config.yaml
encoder_arch: "vit"
model: "contrastive image-text model"
dataset: "procedural textures in two colours, tilted and lit"
train_examples: 97500
image_size: 64
crop_scale_min: 1
horizontal_flip: true
color_jitter: 0.1
tokenizer: "word"
vocab_size: 52
loss: "sigmoid"
embed_dim: 256
encoder_norm: "rmsnorm"
encoder_norm_position: "sandwich"
encoder_activation: "swiglu"
encoder_mlp_ratio: 4
encoder_head_dim: 48
encoder_fused_qkv: true
encoder_bias: "qkv"
encoder_qk_norm: false
encoder_layer_scale_init: 1.0
encoder_parallel_block: false
encoder_inner_norm: true
encoder_moe: "expert_choice"
encoder_num_experts: 4
encoder_moe_every: 2
encoder_expert_mlp_ratio: 0.5
encoder_experts_per_token: 2
encoder_shared_expert: false
encoder_patch_size: [8, 8]
encoder_conv_stem: false
encoder_layers: 12
encoder_width: 256
encoder_positions: "learned"
encoder_pooling: "attention"
text_encoder_causal: true
text_encoder_width: 128
text_encoder_layers: 8
text_encoder_norm: "layernorm"
text_encoder_norm_position: "pre"
text_encoder_activation: "gelu"
text_encoder_mlp_ratio: 4
text_encoder_head_dim: 64
text_encoder_fused_qkv: true
text_encoder_bias: "all"
text_encoder_qk_norm: true
text_encoder_layer_scale_init: 0.01
text_encoder_parallel_block: false
text_encoder_dropout: 0.1
text_encoder_inner_norm: false
text_encoder_positions: "learned"
residual_init: "none"
optimizer: "adam_atan2"
lr: 0.002
beta1: 0.9
beta2: 0.95
grad_clip: 1.0
gradient_centralization: true
l1_shrink: 0.003
ema_decay: 0.999
steps: 7600
batch_size: 128
epochs: 10.0
lr_schedule: "constant"
warmup_steps: 1520
weight_decay: 0.4
Rows from expert 3 of block 7 of the image encoder, named by matrix and row number. Rows with one number belong to one neuron. Each number is 128 + 24 x the weight over the matrix's rms, rounded and kept within 0 to 255. All counts start at 0.
# gate: expert gate (encoder.blocks.7.mlp.gate, 4x128x256), inputs 86-171
# up: expert up (encoder.blocks.7.mlp.up, 4x128x256), inputs 86-171
# down: expert down (encoder.blocks.7.mlp.down, 4x256x128, transposed), outputs 86-171
gate.91 [139 147  99 151 109 166 136 154  76  99 110  99  97 135 137 146 124 154 102 153 124 126 109  79 147 148 129  99 113 116 151  93 141 127 117 151 146  95 129 156 143 111 127 146 124 171 128 114 131 111 104 121 102 114 107 116 131 153 134 147 158 136 125 143 122 129 119 118 137 126 149 147 164 148 123 131 143 154 147 106 102 124 124 142 140 127]
gate.92 [157 143  95 166 116 190 121 165 118 123 101 108  82 117 117 143 129 194  92 197 117 114 103  71 135 164 120  75 105  90 178  59 137 141 118 167 151  83 119 153 134  81 135 139 116 199 155 116 101  98  86 138  79  92  95 107 130 152 128 174 166 145 124 148 120 162 145 121 160  82 146 180 185 184 131 130 184 168 160  87  87 141 125 136 146 128]
gate.93 [149 142 105 168 127 195 119 161 116 129 103  92  93 113 121 144 125 197  92 185 119 115  96  72 136 169 124  79 100  92 180  64 133 141 115 174 149  87 115 154 138  82 126 138 115 193 146 107 106  92  87 141  84  94  89  98 127 143 125 167 163 143 127 142 119 154 134 120 152  86 148 181 186 181 129 127 184 162 164  74  83 139 121 137 149 129]
gate.94 [149 139 105 165 122 202 117 162 123 129 103  97  93 113 118 140 121 189  90 189 122 115  99  75 142 167 118  79  98  89 179  65 135 139 113 173 157  90 117 157 136  82 131 137 115 191 147 108 110 100  97 134  76 102  97  96 124 150 129 166 162 140 126 145 123 154 137 116 157  94 148 178 185 182 129 132 182 170 165  72  87 144 122 133 148 132]
up.91 [154  86 118 107 183 143  89 121 204 198 109 123 152 144  91 106 122 170 125 134 127 113 119 127  72 149 122  84 130  90 137 105 116 155 151 147 116 115 119 101 185  70 131 122 122 144 128 140 109 106 112 160 123 117 112  87 115  90 113 152 197 162  94 135 116 145 141 157 123 113 116 144 147 154 140 156 129 128 177 109 137 125 115 115 132 122]
up.92 [135  92 121 122 136 129 105 110 109 142 118 154 138 151  84 130 131 144 108 117 126 124 137 129  99 137 149 122 136 120 107 139 128 144 124 131 123 120 113 115 195 108 130 125 134 143 152 145 150 119 118 180 141 133 132 113 144 139 104 132 138 167 106 132 119 143 140 142 115 123 125 113 139 144 126 143 123 127 131 128 127 101 128 124 117  99]
up.93 [126 107 135 101 133 131 108 101 115 115 122 148 152 143  93 132 122 136 108 101 126 124 138 138  97 118 158 133 142 117  98 142 125 147 144 127 120 119 111 122 184 116 112 128 119 154 128 139 135 122 130 194 141 130 138 135 150 137 112 130 127 170 114 100 117 130 141 141 102 140 109 103 129 141 125 148 129 125 124 124 133  93 131 121 114 109]
up.94 [126 111 128 104 134 146  98 111 122 120 122 161 143 138  96 132 125 139 111 101 129 126 135 136 102 123 153 126 134 117 100 136 125 151 124 133 130 123 116 134 185 110 109 124 123 162 126 129 137 119 130 199 132 130 144 135 150 142 114 124 130 152 118 112 114 126 149 138 111 143 108 110 128 142 129 141 131 132 129 123 122 108 133 113 120 105]
down.91 [159 165 142 134 174 146 156 107 121 132 139 125 112 202 125 145 120 155 139 133 118 149 133  83 101 156 142  94 129 100 133  83 141  99 133 159 136 135  87 158 157  97 140 148 103 172 141  95  92 111 143 136 123 158 131 113 109 146 127 168 125 143 122 155 125 127 137 116 134 125 145 134 120 155 122 164 162 153 174 132 111 139 115 147 141 166]
down.92 [143 175 156 148 153 136 139 100 109 118 164 136 103 190 131 150 118 148 112 126 124 146 120  70 114 146 152 105 137  83 118 107 119  78 116 159 161 116  69 174 148 105 124 140  96 165 158  91  95 125 140 123 122 169 130 108 116 163 118 170 108 140 123 169 118 110 137 119 146 125 145 128 111 150 124 137 184 161 176 131 112 146 118 141 155 170]
down.93 [146 176 150 146 152 139 143 103 105 112 163 131  93 195 133 149 119 152 109 130 122 145 118  66 109 146 156  99 134  75 116 105 120  78 114 160 159 106  68 176 150 104 124 143  94 170 164  94  92 125 137 126 119 165 127 107 119 164 121 176 114 145 120 172 117 112 138 120 146 119 146 128 119 155 124 140 192 169 182 129 107 143 121 145 159 164]
down.94 [146 176 149 148 154 139 143 103 108 114 162 132  93 195 133 150 122 151 113 132 121 145 120  67 108 148 155  99 133  73 117 104 121  78 113 158 156 108  70 174 148 103 126 144  95 170 160  98  94 126 136 128 120 163 128 108 119 161 121 175 115 146 121 177 117 116 137 121 148 116 146 129 117 158 125 141 192 169 182 130 105 142 120 145 155 163]